{"encoder_head_dim": 64, "encoder_bias": "all", "encoder_slots_per_expert": 1, "encoder_widths": [64, 128], "learning_rate": 0.023, "batch_size": 128}
Rows from block 0 of the decoder, named by matrix and row number. Rows with one number belong to one channel. Each number is 128 + 24 x the weight over its row's rms, rounded and kept within 0 to 255. All counts start at 0. Numbers have three digits each. After the name is the row's rms in percent of the matrix's.
# convs0: first 3x3 conv (decoder.mid.0.convs.0.weight, 256x256x3x3), inputs 182-195, a 3x3 kernel for each
# convs1: second 3x3 conv (decoder.mid.0.convs.1.weight, 256x256x3x3, transposed), outputs 182-195, a 3x3 kernel for each
convs0.52 100:158152147122146091163154116104095113148096125111101167133129135148105060145161172150129125152120093157127127083148140125104125130114145134142140132122131149124127103122098115110110123096128080158079148113108153066124136122137111153143151124126137134120118128126139103143112129073120141151116144179091128088123098112172132166160120162128107117161154156083097072154150143149150118
convs1.52 093:137166171119109128136181153145100124137092113132130118102125123100132124137138163130156106140121142152163117103084067139160096072113136130141168143142119106101129149123144100100142169151140146109108120093099137146139112139114100099120118085101100109123144120112120126114150128120134109163146169151100093121104100129107142172122095084130154130142131134093120176090107158148140132
convs0.53 107:098142141131185120157072142145105083108111120144178148139108127165112101143145150110107132148140106095072121126138099117123086152142137145128145125117105118133159158143112092087141067104116179142068096161112183127154128117121138132101140121155160095107113152131079088103117111141141101093121157131123107112096101114133127141107104121137128126121138139112140092099112156119118150
convs1.53 120:066128135138122102103194112132129130159155128133163130119125078135160134120121113145127117111123120153152120136161093137120130090109138090117144139120140139130167148119112098122123145160140134150155108141133124159099155162094155141079135117147202138178124166127123141129109100153147152120149134091145138172121116159200126121166124125151172138146125104146167133193113142128151117
convs0.54 100:110161104073140125121136126108097092166115105147121171109121104124110129138116138124190106080217168098148121152103083138129129122111144142127140136119114090115112112157138129120095168115113113132086153107155163168152131161138109137158109148116116119093156128122120126109130134164158112155115133127120146148121157120135149112131110135149128122133120156093182128150103148196178131
convs1.54 101:134132111125154127115109158161118100145133107109130111110126164112105162114175145125133129134096088148130111135114155131115121136119115152144165111162083140098093108113087142112147193120096140178140119132129136106113146129147164164169140165123138162137143115113136128102124119145159168148139134148119118129100124099127115131115149128104102136123128119169163154136068157177142151
convs0.55 092:175115131141142143063112162119112130131150172151130149139123150119118150121131127173127119125135157110115180132116070127122133110126120148125081104129105124144126130151122129091134126141142131065123129115206131024161101137182110128117123112123132154179131136117147136142175095099125064060167139096087111158084126102100123164154149119143134136132142126152064101087157209114001170
convs1.55 070:131133168144151120138163164142133150165142127109160086142133172125135159141099093116127118126147135087108127127112154143116102181114152167137098139178159184138121124153175106113181132110099109137164118112093146124146153134175150155133090092111141138109097129105137170142155115137147135124156117155132140144105136172132142114123185145127118131121120109124128171117139141133125181
convs0.56 098:146117122090059162150162151126123121114136120134146125104144130118090091120156148140112108062057130199189161123094130112113122123135118120124106082107100148132143144139106089112139168121123185095070088071164172085087113133126089133157128140128141116128073089106104109119168148147115128128129123172143138113165142121117115140136131139135149125128093112168113122000092089138092114
convs1.56 083:115138092104164149109113092101107098103129137141133131104132107150189132135170108135177137119132097153132138142103168126104140148136128141180190121185141145125107154151145124143142066139173104124109096114109123106120200180156117102104163155148123104130143131134136101089161156158120140080133126115077120137150154174127130137102126122111119123123137197125132099059161095135142099
convs0.57 097:125188192098121098147179136142157149081140150121110127131111117134157151149153104086076118115142098152164139117126131135135129137117134128094097149155163159137135152107149128109129109102152144120088120111091161148134113113128116136111094124104195183150103138127124096118114128124139134099166134119128097090190139137156109153132143131110124116129123137148109116095125128102090129
convs1.57 077:174130132115120102123132135118120101116129100070108108174183159131115118153146147128168121107110122148139125081095154166154181113101137127150128127105145166147176143167140104142128125092098122119076107113155118130107146150135086097097147124098088108075116108103165129120138138140138130127071091132117178145131076112131150138164175131175163134123145104109089098114153175106107154
convs0.58 102:168167154131099146134120139087075096171146147155113143126116090175162146152117129120133173119045093138108150096100120163155142143127129129107137098103098139133185115094168136157131160167166118067158099133151098060108093103124133117143124132159129106118093087101166163191113107126103116135132136145090131131157163094130114133102092102128120136136119139132138130149153146068114094
convs1.58 088:130111136110135130107154133143127113097137144091088148097086114135115115097110096139140155134158170127123096165166151126133132126137101120164144127154183117116123169137137097104136098060085100110157087082087168133159090091080106123121125118123094110125148160130109152119180149126153130125114133114168116149104097140118118097128132116100131109134137132159138137099079113169144131
convs0.59 095:128141119101103142137150086122116115107158146132125165126153139136106126141118124136099139134096113135164093129114100101138121154149135088082093093092102140154128131147106181121153159087094199178146088112142125190082154140099115102123139134119133101079165178103129146109164114139117125124145144130118106141159130127109081112126141139131145145100117118169121153109074168165190133
convs1.59 080:166151070135108111131148151141156102118151178115091150190140127133145104108128134128181108124136115150106165108113123121128163141131159161118164101120140179154174157135145133140116106126128115115098118135089133128115162149151095129164131151108117125104104113138114120191150150111148151082134149154150133089099135121131142085157176143157164120092167121141099120132120136128113158
convs0.60 108:138115128107164070130156109092137167120084102154112121132109117113122124132140145141107063112140030091124118096132106119125134136167127124125116161134100083123130132075126126134167116155127087130115134076122162160151115131168129141086096121162129162154099115104146132110151158116131121123133132142133118179131136109118102152133145157162120126137134112046193094123057150111164134
convs1.60 129:146116129096123097137115116129129119143138072136188141132163112100094151137115131124147188078149078109134123138123114143137135148183147131141156125164128113116109093124082167105119141135125086133135138123137108143115114118113145122159097105130110165074137133129095120119160103111137166133140157112116153105083135149123110137126131116122128125146148142122138111182127138114133107
convs0.61 098:104118108149128151114092135150093118135161164037101110121137161129140142117153127099174131118078119112127126107140099141119101148136147123135153102146141109138143116146072165153105141164128163085150084142098174216133115100127102114145114115134101084111187131126129145128159134152161123139126120117115083103122150141100090150139096119156163151079126113205095099109144099109218094
convs1.61 085:119138104169193158154147157139130121136143130127142127105150130118119131152115099146160143095120103102155097107184139103155138146130135189165113163114113111119091095127153132163174121075139141139106118141106118174158132146132125150125145150119149089140196145140125141128152122145140137119132100122086103119134107110149168138135117123057099100074088114097164140152189135129132118
convs0.62 101:160123148099102111124085131157152140099101113135117120153154143099078106148149115056110152081106151147091121106111117126120099135122119120114116082070124133090114160124091090085141128086097099091133056135194118146126140133144126126117186135111108102141070115110170181129100140129118123110154127151147106167152116105105093101129152157118107105135149146111078117063119174167142111
convs1.62 088:129156152100106151145137152127156116128112103147116114094093096138152167122127154116107164115129106129129164107131100139123116122126122142166166163168135104160149158128109079096103177157125125108110150126136126159124111142140142109092153111097145116087114169200129132087144136130115125162148124126112131138111096117171158167110084102132139153145132127085117094168149133127138131
convs0.63 098:135113123104125130127094127135074094112084145110076124140116145131122134113134116076184153102175126120152149126140136105102123129144133130144101137153132116095127155074073134136152136142206060070031163194174134158168121154139121141110149123157128129122151145146114134093141145161114118115148118097105142115101138146125128124123116152137116123130134117101046052132159163125127182
convs1.63 080:117151108115152139110098124128150122133120130127131161115117147149165140135152158120108125106186088169118152155145126113143127107135129109124216122156133089104110144126099089115137137128139106130134123141140115101109170158128139118109108111114141146151172141153103086097148123141135127131159136124124165143147164188147141158112139111111120144135089145173150117106093083116163099
convs0.64 106:149140141157065068112102130143122096144136129082105107170136087141173126143141103086109129195120091116133159109125153138131119126122117104118134138098132116131120134154095127112155121140152115142042195133179115030106126141114197136102108120143082152144124103124154134126142114152118085112097135143132116110117089150113070121120092101142135110108118151142159037146123164057146102
convs1.64 116:104115129142131086130171147135132135109090137128121153136164123128125080129084128107101126126122087148131131170091095162085093157143148118146143115126141077118149133129137125111137118089114162194132184157173076090061120150163120143107120101126148115135124132119117100126149162142165149110122124122182160149070092119160142105217120126105138112127143094133136163147115143082132110
convs0.65 095:122148133104115120121127143153143082138136090136142129097103130139121120156138098092083070095117090110141150147114128144115139143146147092098120118104119149138137142158150155167158111123123134117099139197142075122162143130135123130104131142177120111114168147133110107125083112129143107140069084132114151162145136121135119120102113096128110121106129104152136142135158103085101198
convs1.65 085:119104129128119102133103110142111127149116110149109131134148168107102118139097135142148147113112123104124126120170122098109096122122111175157146104095142111116138127138104118117117112099101138119128106089103114137119139116099119116139093092133106132119140142083127128127149159111141127104109134144138129146117123144068083115186145142137127112150139140084133109104138116094122108
convs0.66 094:083107118152121107131121090139135143111111174135136095123110125109135108114130156068108117138114071201126107127104134157139153127107116118107102121092116184115162125145097125139113058107118108114170133179140091083085153166149138120102145135157100152159120129151137120161131118139110127141121120085114139103103142139108141148119106104084080105171154132100121132162121168173106135
convs1.66 090:146166133148090109112133161140153135147116106128157131115132115159145139169164141135129111138126137179101100167171135130121141145161163104121124110102160145135149182172146122173121114110131149158144092086130116111146079105120120129131093093086135126140147160157155113168096106095139095119150138141127146167078123140126150142171109104120125123128109124125127136105168163145162126
convs0.67 109:115079156059147109130123128182119141156104122131177162124131126113114136138105112144081139163204114135143096149128124112119125099131146077118101123109182092139128131159134115087103139100125145132112062017075132188182114074118130170124093129099122139144101096123139108112135159118135119140129123127098108128122129163100092131134118135150140149112123133080153112114004071192211166
convs1.67 133:112077129111127095083124117162129098109125113142161160115119138121084159108161127131114154132143038150112127109183109117128158118169141139174158141160140097080116096134139120123125169137134128108116138162120069101113145124130157133169136113107132104120116136144102139111120138152162167140137093097106097123106132139136104160130131106116127121107085158148096111131100151059135115
convs0.68 095:139122096079113121090078102103078038158090137148160111129097065157170144128128135099108109093076102069059098118127127134118115124116117113139124149133147126129124121165133100091064138130110168110129140160101109126120136135166115130117139138124119110062143160165167138084091131132093085126114148133119139131128150183134136145134136115167122129128141110153093094112135136107143096
convs1.68 083:109094102094097092127130132098135128141128116106100069135137167128083121112117156174128152092115122132117142154136145149132111126129118170149171140125170114132146108135125122116100084111138118152145111110111065101106136125140122099063102057105125140108132113149134142149123109065128129125133171189113138162139142114084121131124150140131120141174149141117137137119107151102139122
convs0.69 098:128125126162127170132128116101118175109147158063141090142119112127147149121137103114097105172109108169093164130125116142113136162081115140151146149133106154159133110096109097107101146128171104105106108139129164163128118174147145121105156132112141142162151149141105113148136109145133089149139108130114137121127133109095156126112122148098152157086118071145143125120124119174119140
convs1.69 134:133128146140132103120153127134160106093101126151137108147103088131136108118148121178098147202081104157136101191167119108143122154129133093100116161102149133124119125127107141124113131132127156105180101138146108120109070131114131133100112106067121149144153163148137113122091141119144088138099091124112145088099108143131108137190112119085112090154112095098153118085132120085117119
convs0.70 098:133135136138147142149072167121145113154125118088111167127129132133103102155140130073099122120108187167100121129169146151093126110109130093132118130135175136148138122093145090117135183139131073143083087129144118067124089109119125130158157111124134116118178128106120103090089128110121097114164155120137106094122095104152138139095128114138140146107154160046132071174075137140130111
convs1.70 091:106149116130103137075115103112119169099101129156132157156136132138125133131113140149083148128134131140131142166174151070106099133091136105151165140132101162158159169150115154132123103145129137083083122143132149123142160141113140094111118148131131119137161115123146116114130138144168138111110139152125134116133159078144108176133121134125127104101103100108171084122135132101145123
convs0.71 102:116152133113080181108142099149116116107174138149123135166132151127106129117123145118106167177049174074108143145123137132158129129125113145126157129144132120093089182119148079119164179089094125108133055126175134105162127148156158085136120126122146126147104120123146139096120077135129125141132156159147130132128150098060104095125113114110139130147117135158058169071156175156144209
convs1.71 126:101140159148121126095117108143117135142137125123149093133129116155144124152148134145121124134080116130133089182118108104107123091141124107135096131139168115133089155145115136113098114119115110135125127139142133103115126132142117109111121141089158111104109113100134100108101135139130123138140088130137109077137102142120140126068142143118119116131102111116148130135149140139125144
convs0.72 097:119109139126099130106127109144122159122071036142158105127113157141127158139117132115106132127090122110121133105126107167153151115116139131139127107123118128117153114159171098115097118177094128110142107078124021162177120114125110107148092102135121129156124162130105107113111140138136144138152117115128090108139143080145173164108080135092104090145154133137144135163127159109099135
convs1.72 082:164128183168126117143143134101110106095090113129147166127122132159140153152136159101092130114132146133127139145170135114125156131149174144164144129120123122136139170165162140143145177136122139091110119161118148122150165137157141129131158098114112140143084137116150147161117120142136115121094118153133128138148136087145134122137130174126114161142180146095125091133135123115137121
convs0.73 096:143130093122142141129147146165139135093139150136096114151144133105104142152114123107082048105151179156087102143137123119143118126148141120087097172158172123163150122098087108075076162145182147112120174148148160178149153134098139126146152108118100105118102116112134108083133120074107123108087102066127096149174127151146143149184149130097124127129086092096099117106138073144114099
convs1.73 096:127166147173127145135149122093090110116110106143178156145154177133146133148119086132152129139135130160151103155170188099095084114117135140142116140114116169167140155123158113115089147136132100130070130150134104119103118109095143171152104121097129152197134158137127095117133127110140130133122119103091111114129123116154129170138091104080109105096101092135150120147145098096111145
convs0.74 098:116072125119140101120160139154118115134141072151176156152123146093101111126133158173096057170109111174189066118142131129146127142133129136130106133101116131141118103091086122123149122138126122076127108025199131117120105105117092101159142138129060101116144176174158127118154130129152103118151153112124104119137148156136134130121134155138169145086132132109134118167093141159109102
convs1.74 104:135152159140137109133099113143118137101129083144120140169115102122132089142141155120100136149133174149153155145109138097103099175117143138161137168165138131135173143105082169139122126144129115112112130135158105088107147152152174122106130092113120180120134133143104094151122081200178147124097116166110097091130154124136163121124100106093132138129139124126128122149146093130138110
convs0.75 096:113115120143125119150162143138172139126144131159128144143158162134129138125107133106119081135131111099121159111102121124137131118142145130137173132114138125116145083113135095152165172128147092159126108067069136183147129144152119115096125125102133115132127140130113106118139106101172112148099121140097144155111117143097082165152143130136134123150158148083121076136127179137169159
convs1.75 094:111159184073125138093122119127130143124126141142135167127138080121146105125178146100122130163167126143136090153136132161131105160096102129160128140082118125133149121104116131127143111126125099137159156149141119140114114112138179124112104104160188193181149108123073106135107129132114086090126104113129134114106136154122103087134098129104141141142132110105113120135167123112143140
convs0.76 107:091129098137107219087172096129105144117122056162150133125141162130126103125137138164144078146150255114145123129138128104117133133115157130108106071135141135118152100092105148114147101148139125129110113168189092114156123122091126122147115144131154157169154116077089125118115144126106132109097108112137137163141125175142133120109111140126128103136119115167099110129151152088095124
convs1.76 119:092133178181111107126138124147145142089061098123146111152104104096144140144133141087139142133085162091118129138164179112101080115114144184149139128129134130112132141136167127090103122154132108132072134147134129118108108112088163181177111107073153110126144160144148114084114105146163157129158120109110124096119124119134112107119107107145132142121133143108110135153143106137103161
convs0.77 103:104128092176105152111124160113092101145106103107116079135103114127133168138139112098159115156170125119124143081085115079100129143141123120121142105128144151154092082120114143103093108125122108125092101176108100130111126132154130117114146129127141084097121128134111123133155150149146151130131152159177137138055129127106087112126124125134114129162142126149138124108215108127066141
convs1.77 097:194175118135142125127117159127155121131118088131111090090135107127127139134135112087071151098117133169126116163127140092109121147149136141087098128149134150104165155123156098143166105141100112119100145142091121105133151136154146125136158115108138167158107110132108122133177134155136128141169148123146148133108144161113126119116132091103129150153113113118124120094072048181099130
convs0.78 103:138119124121135159153119108071121118147069089113100125112115104134149111138128106161107091102142140122186128099151156135128107117148139179169136133116144123170133108143107185141097117124157064131136138104143158137173139136112157140135174148115133113133145160099143142128122136105155126136135092097140154116126141094124158099156176141155091105124143125066096106099097104145125147
convs1.78 110:174137161119138104159176140126139137088129155146127113100116127096120134129103128125142138108096120111125140080104116156114158137133156163088160099110140128130116137118099150162108113175149149137142141129115123133185124123137102134137129133113084154142111113131146127125109138093134136132083142169121105095098091070138102121150059071102078104100109147126120170109141150158153129
convs0.79 096:111121134102094104156154143140105079130140142120121155088118124084138113109123125095135148038016083218187196121103130126108135121146141102162129129097144120164137154129125079106180134106085151178152087116125099165095149165162095105094150156141112118117151124142113090114140134145155137140108122116098077131115102132124120126158157098119137139143128151174159079123100135085141071
convs1.79 096:108106131130170141111119113105082102149132148146117126098124134139164115134172124155158117133102086117141130079106130079111143124179113163141168148127151153161147179130113153149148138130106099159173095082097168188160152159149099121130108143136135131125158129141091129113135144140124127138143166146078101126120103101133124196152139134127097108119148134129150130107102144115157106
convs0.80 110:122139138133099108131129172139165126122174119100133142125136103120134099128141130191151189112084098088081122109109112124117135108126136154111139083083092105143160153163134076059068156127159134151209078116127055061154155153180099106109117113127072093090142153151134105110120117112125148136118108118094127124135169160150103082154164125104145133128129124137091200089144144099057122
convs1.80 101:145158144143103162161117103120103103161169139134132143129139135152134154101101089104152142135153141120128129090117143129126116105084073106166143111150153130142119147147173095138140163152120136113140122095135127125126119127136122197179125123139132122115154155123122116157149127110105099113115113102127142113096104145118121100095055094096160191148135111154156140120165117142138150
convs0.81 102:111152131119105120105113133154091145130096100129158168130122139128124136128142129163149111155196195161128115113103106123147137133130121134119146139142159127117095113142101176186148036069054088150110136119130137126129129159155129111125095135101150134174067069083107117105107152149147104112131140158155159133145116093142132095161138166142119104130123155158142182115121135119138076
convs1.81 105:120120137120132114122114088131129117174177149147133187146157152073079090116116114103119136123130118097121092108097093117098081073067098126158140097130109081098122137109086144115146136140122124128157094130148121146088133136139134157137154110173162155122116078123097134156131078119118152115143137108116139104115140140112109117102126147114136119095089124140141113144105105095116104
convs0.82 100:127077099139122169100158110138129116083058060097126114168137134118097131142137149134065107073058094177217140114160123154149123121096128135138132075121150118131106146132138158120133120121142070182177106019121090117113153099115128137150176164158114133128142138122129116114123115141161123149124064109134120107146136143141117140112113120143118138129120143055186202114082102112099052
convs1.82 090:122120123117147134088117135128149138103121100147175209140134103128119110113113122142125113120135118123138153133146058086111091135134150132127160116140127131140151115100083103096078162121112144200132124145100113140118136111151114102123168129127058110104127125149130087101098116115132124125131113112122135150127095119125109127108099106136085108129155141112119108123127158118094111
convs0.83 111:068123156099138147157086139202140116132109112117125113155137128113115121138118115123118208126137167155100128136150143108131132125121150131120151161129120139129134126098119135091113151134103176052141146081125132120132105168152097123113159120108163179152156165137110119119147084146132076154124116142138145108156105094095156133163131124135134128101146134159075138124033162101075170
convs1.83 121:126091114121114122124148147130127106122116111118134167107134119115104136110086121110136149097127097141115127142142155130102124142125144117124138120155170119174133090147149126140113104096121193139099139166087136120120133119109131148129119088126157126149135135135136120114144098134171130136105127136125127143170113115152148100146152154095142111090131149157143128103073130100108121
convs0.84 101:112142115158071133104121093129193135080166118116123133170152143122134116124131096075133110185091116115083132157143158119122130136113128110146142133140120108087095124183105103179155110129108094129144111069090062079191119141152130063127130126129147143096098141124076098087141135130120104158122133129108170115133124113117121124137172160104097097127131126157080119128100053124075121
convs1.84 105:132159132105099127144124138130135136107088087154189117144140146170110170135131113116115125137119136106126112182166130109117125130151124126117117092128116182110127140150131125117128118121150109103050148144153103119146103147100148157116065146074128106128167105104150111106117121122126100146123174137091104102121109159137100125149126151148140128124140095085100153128139140156140102
convs0.85 099:141125124104133161114112198101116143130170107075110160133114118115122116093149137111147145089142207143128161080134135162121104124099137143125137072136163138115113099135109121137162142103152158134192130111129146089128148138150105130145151114126096096121162135086103143134133141103147118102156112107114125117122125125131172136128118122148155087127109140140138185143083109127089115
convs1.85 092:148145157136097147114126139150131137098097133138123152151139149156144106107134142139127129094125115143132182070122145150060088137117139095123149115138139098095099159148151129116141128137134113085137115112125160126153146136165110143121158132164089157084172152120116113126152138128119135145133135134127161157168142066160150147099133113140090124122121149101137092126125120148194101
convs0.86 097:124116125095126126169158157142136128119169123106125138138127132110095087126134133084061144115108114156100168129080111137136130127114129132093117120124159170130144142154128077127081079090130066125127151135085134080092101121149145143121139144157118109103118137132095095149132107150133143125141118097089144086101107160079145167113099103116135114140154144106141121182125112175138159
convs1.86 091:142153188153123111164124139163157134117115136121136161109093102149180137138143113112140101108151159110137130103129115135162114124117121117123101138139147113154143154123127089126112118148170180167152139140131162132142152156127104124157148085083114089122155179164192127102092110132109119145124133137143120165108120107170164158138131093100105130150161100137138126163171136166127120
convs0.87 098:113143126144104139125105152110101127150128162149126077115133139134138118145151147079118046072084043136113097095149147130132124136169142095125104088130113147154130140110102096148061132156146140237168105132086146087151101159111131160112144137117114137148150155126124148125165143142163122172099130165115113119114132117131120119124151119107129105126104122067178101098152081123126098
convs1.87 082:133188159132094124129124143087149128106118130156149150120136105163129114107094143136119148149163127098111121111113106138132117102131120120194184074127131101128094123121152118130173192153159140140116124114118134117105135134123117101133126128115111107130122108129140162109163114108139132145136141129104143118113114093099126121116108090180124080161137151115129108192097121139090105
convs0.88 095:123117158118142174130144130097134132163119161112105099143141112126130076128121131123147141072174126093175093108142150134128098129134118182159133129156134143135111160137172181148159167117101124169089175107172138158140097113128103126129100163141153152138185127154147112112116150091099145108099150115140115132151143157143113128101113139150113140139106117097118072137169117189173108
convs1.88 093:157128157130156124148198132129116115121154125164174147098142125117132103123141121110161111121137133102144162081100116134140168133155133137085130115096137135104117112146092156140125111068120083139112132137158132117107106126153091156118103163153105153137139178133129140136105135123112123121155141170110145123175145125105101139088128131122133118133141128130122139150155131144148147
convs0.89 091:096074104115142128166125144132153112111075109158086115135117123158127125139134135120129091092131145148132155132143135135127135126104112084102079139104122114150115096130138153118098134148178061114128149081116122120093119108135120110114130129134129145148160143141130113122150181156108110110128125133142169131079141122145137136081106119147153132109084099069143142119140110076117083
convs1.89 077:132136123088120096072102123133104109087132119176164167137131163145186134110112119143119122111121103116135137113115127119135129114124142129123105169143163097059101147130111115138095125094120144133133109142108140127140155155158119141129103119114093125126126139130097124077139124148150140145117109100148137145155108090101131128125141161107118106161134138084087123118141109155121116
convs0.90 107:164145087116129117083125088112094183173104170136083105155136127151128120152134108196165126122154089114140061131106141127137123123138117095119136101136115134134114116107151084071098108109147115052159093123125051071127122137095107166125142163121106126103095121124092134132128117153144138173124131107089086149113097133104096132122105132132112131134129152112055138068136115102062122
convs1.90 117:114109096132119110103120113124137134110139148108079110115100176130115170150106145133110134150139115128130149134136109142186107161158121077172158100171146097139093100116141149131129124117138110138172111117116134115135134139130135102151127156156136099138129116136128108107170151160124114122136128161166146142141172163132141173092103078127104111119099132165136121148129142121143141
convs0.91 094:141114127109142142156098120145138134142109111108135132125128123117086140143143121110055075101115091150141134135180154135141156144124113086049093137105102173169155159163117106179143152119118130148137080116126113135082170092111169139120142114123083121153147125108131140105118135133109138164125137114137103132111159131086097094146134108155158123110117114092120144102147135176114066
convs1.91 085:119097146164149146118158137081098152144151133124128123152134143111127101091117121175102116123104144108104123104115120137097088152125111112150137145162159139126123177143148079067076129106105178114142087090122082082105098112156144152113180163152087109141122145127103081116143146117117114077146099091163171166129121114106094129107151153140094101116094151159156164107129184143178146
convs0.92 092:080147111110137122121116148096081138102124158106100083136149156122147119121132123105078077155085120062051093117116119115172148095119124166128092127112098087146133173132107066088166127123133239165079117094215112183075131146120145120147117143162122125126145146183140119119128114110142127127103168145117124118144128109141127153159132134138125130127137113191152094153159206163196144
convs1.92 075:143143163071094123141129092110111130182171185151165100111154097096128119125119100099113130133133133104137139129045093139115115112133047125117064113110143125114118115096129121141150128146173087123139108086148169140166079104125125125149084082160138130102101089092140126081125128111165156164131155179090090053137127131097145146159102152117158156100124155109088138114156123161146108
convs0.93 103:065138095136137102122117091156143096098117148149118155150145122121133131137127127096141092185137114144129118123110117111117136116122114074114102133116148093094129129139119107123154123116082154137057104086145195089070142114097159088108123101130110147120122179116121127149167122112138122137117109131167130138163105099098098137149143109122113144108123133103169073103125137150090129
convs1.93 124:129143163159142129134169119131117162107077107142156138160159090134177119107134109129141068112108107151114073140123150096105133165127131083107124077125165078131102134122115151111115119137124112163097141113149100107061087104102139152102123147073116114093132115140139089136124135131146126127144168136153133137105137141170130100170111116107075090098168128170126145160110171106136097
convs0.94 100:151157140124105129127108124163168171133098106151111129135116120142147131106117137158132130159079147145161123109119111107155119117160141137131134115140098169130145121138116084158074109114135194186104113126072092103065147122125096089120143146146119125134126130118088106148112160122142117133133124129139117153117127144120172157150158140120122137159145133159158111082129080104057110
convs1.94 105:167149123140133129114160159115118116134130128167170153136156148136143127106177115165133131119131111164142145119138115094102118117172149149165120127118129155132116155084141129187123147110126115121132140144139095113065108122153145158099116141125147121118121097129147140128097101081099129137161152117131131149133107132111102141116120148118109102101117148123165130075188149159133135
convs0.95 092:171127136135102103139111107163140106127138143098143173158150159138153169124124121124173124175085091147156177139081099110078089144136104096086101158113160108095140093106053122099080194168111189110126065127128127174129136151119150133148078109116149132129162163140141114134127131123107094089098110116125191123083165113099152180157142138123123133098130126176117155120103098166119111
convs1.95 072:185135110093123107105127122125126122111134171123126123164131143136128138124145150135150143139136121126091113114117125090111134158157168155147158145157131155130150103103088138134113126122099167121143147122098102133130131129133146113116175150136115137151137143095115129107114155113169147118095131116148088112126124110104162125181180135107115116114097118170163139093114127143140125
convs0.96 120:170145119124138105151088165103142141138158132092133139148147114091139105085124127171131133110142151156067164106150117131157129121132145147148106104135146120161085143166138148141122162132112048135125154136178138195000139113117125136118143109135118130101103124142091131142122118111116118121157119080110120183110124136119137142116142129132119125139138146090153078174111166109184000
convs1.96 148:111097139095097090082110148130115155155172121154125092084122121121163168095095121161037166124151152093124124120167099138182100100162164145171121138164155107092100092167119095129094157134101131112112117121104107153094174160158156113130122105140151064126134117122128118158133141142100122109102115085168100105121144114130108155135137111128148124136108069057156099153133131138152112
convs0.97 100:106095165142119142158137119196136114177135108129135171146104124142135109111134140044043157179195151138119076122103145156128137165138148057080134144133151151127089079153164120145212133119126062075104127146150151092123100142161131130137145128123121129107111111104150142128108124146118120102157156148094169110076127155106183138175124132094127135129110135027031108166127128177126151
convs1.97 107:093126144165163118106100118124142125093112114125130148161151142134136115109147182118101137122153110124175113166186176122113127129148143118173130174161127111159120184157149177108100134122110163124162095134161084093095115129113175171155141118108154095105118118109118101113120113141120146130131158139137141108086126139136096121144123097080110112109123082145124093151118136074140107
convs0.98 097:105094116104135117118090097158129077152142120095120132124128113134117120112130145134154123092146172116099099089091099100108107117140136126105083082124138120142143119148168163150108105056052110114151141183068145160130125114125145140110110117081131090002155139136112136162111150122148151154145140110109126115148102125146108179139116117145128112146138155105151175103166046129150115
convs1.98 094:154135075143119120152130129101135113142179128104133140139139105107153133122116127105138154101146154135113108128137132116116120125125141132139108139138148140123112112154143122141113154145153097133146119157127109104088125135114139148127141156146113149142095086084111134147178173136151119071110084092132131117088145144100091095115129157134185165154149084140137117093092131080080159
convs0.99 099:097137161109115135170131125139128115149122164151099122117122160126083132140133128099109141118165127175140102111073100124106142124131129139117134124136102124114149151095085119111142064143151151115114162122119174176180117089118111154115143122112136155143116133120113114094139083148126154120134090117141164137104154176092157124107106119157126129164128099154134183162113119125118138
convs1.99 094:119130124119115111155127091155099152151119142136150143105124147094126118134145141119143123100151107155092199168145120147117112126152133144105158095140129105151108167141098167148140138106170118147079123164141146081131138136166128112156100136129138174124110132155140093115166111154122113121144109126102138151106123124109097093118133136142133120127100143096144099101107172069116122
convs0.100 099:136069133163141123134119161113131179089122131109155130114119132119135108117125121105060137097138103083033136167130116127126131148119141087106111152124140089111170159144077132115101099038122146092080131190066132084088104097120136111105112115140128109142140124133122161149161107104165144113143107078146102100162134123107158144120100107110127118139130123136068112165164070145117118
convs1.100 099:140102174118136128118110133073116138168115171111112113190167167106112131081118106136122114089123112124140081130082068131108145104134101142121191132119176141113135149137130149154148133121156126083066075108097131124094117107072148157137102164149128129116116116114144111115137142136132154124143182176122151168131144153123100148110148160129131127118116116113106093145091108150135128
convs0.101 100:148136096158171103153129110125136137107136090167118095129152146128119097158130099124100083134148128102135194147136139134124125138125117149129119127127106105123132143122079186125069125135176113110112154104115070132112098075113115132111125136160111116070131123162141118121129110125118121143151078112147125126159134169107085143101146150113133115157122110148182073169125153060123109
convs1.101 099:107124110145143131116132132103109131136114102118106148112125086110128116137116161126155114148146047108130138150147112135092090093142151139146127128118143149127104133147150142146092146149136116157086128168112136139119139163126135118107069087132124128149100130144148110116135121102177140162142161071118147135147116114140106123140098131074108128115150153144120147147105113124102133
convs0.102 100:140153098196103134106128141123142120117160183183112080105146136127132149098125112155141062243164153185147190122134128137163155134137146111125118152158137127127116125158130171145092114113089153124140135087085080083101150131122162132142121108141145137113135108124101110109117151102127153119125150146116122147140161148092117127102126151152126138134128144179144146129112112093136120
convs1.102 110:126158108122138118110139123115089136137122131120127147130100089151172133150126146108134116142114088125110115139145116121105137110120130131156155116067112159148130079133171091136033104129114130176110122180099113173134143109107161143140106113089114100125106105103170109141129072085101116124165123108111146090109133119154137134126080134094120119108128089160126134173135114170128155
convs0.103 102:110097114166135106136116128080090149171151141099124122114114138141113105095118098192093130205171142140110126105117109136122071145145146138109105121131125140111129147140095110087140105111154062102060101077161090110185156138123160161154146120128070075060165139172114111120140139140122174150155161131123142150102114149159101112111145150132155136135123127096100053219063195160187168
convs1.103 087:120141096146132125145123130127150149156127107155167132164109142121072097148120141175089151104117128152113155115128109135139128105163104156125142178129120133166123110145123113113133116132141161149142138141129119138104170143181150104097158115152146131154112138141126096137172170139125128144147154097104086123076136141141125162118083119132110142173103127127215163114134135106178110
convs0.104 099:118088138117123096100144096094140123095087091093077121131137132076092107144146154152075185160169147090142127139131112126133103143147108097125146133121126104121105066184174139136159125119089137161213106150107056127070143115133139173164123111111121129155106098104128137134102100137156160163143108169102123130092125149115154156117135141111130133092144158093141152164169147105113134
convs1.104 089:132148138084111087162134138133150145098077107090097116136104101150139143153159110149127125103160151113088151120146165154121127108127121107159156164150152135114127158156122144081079150133134147094071129108139132095132108108168164130146107123139127110103162145175133089136077155129140150149134105100165133106136176153112131138084095129123111126156094119145127096170175146096135152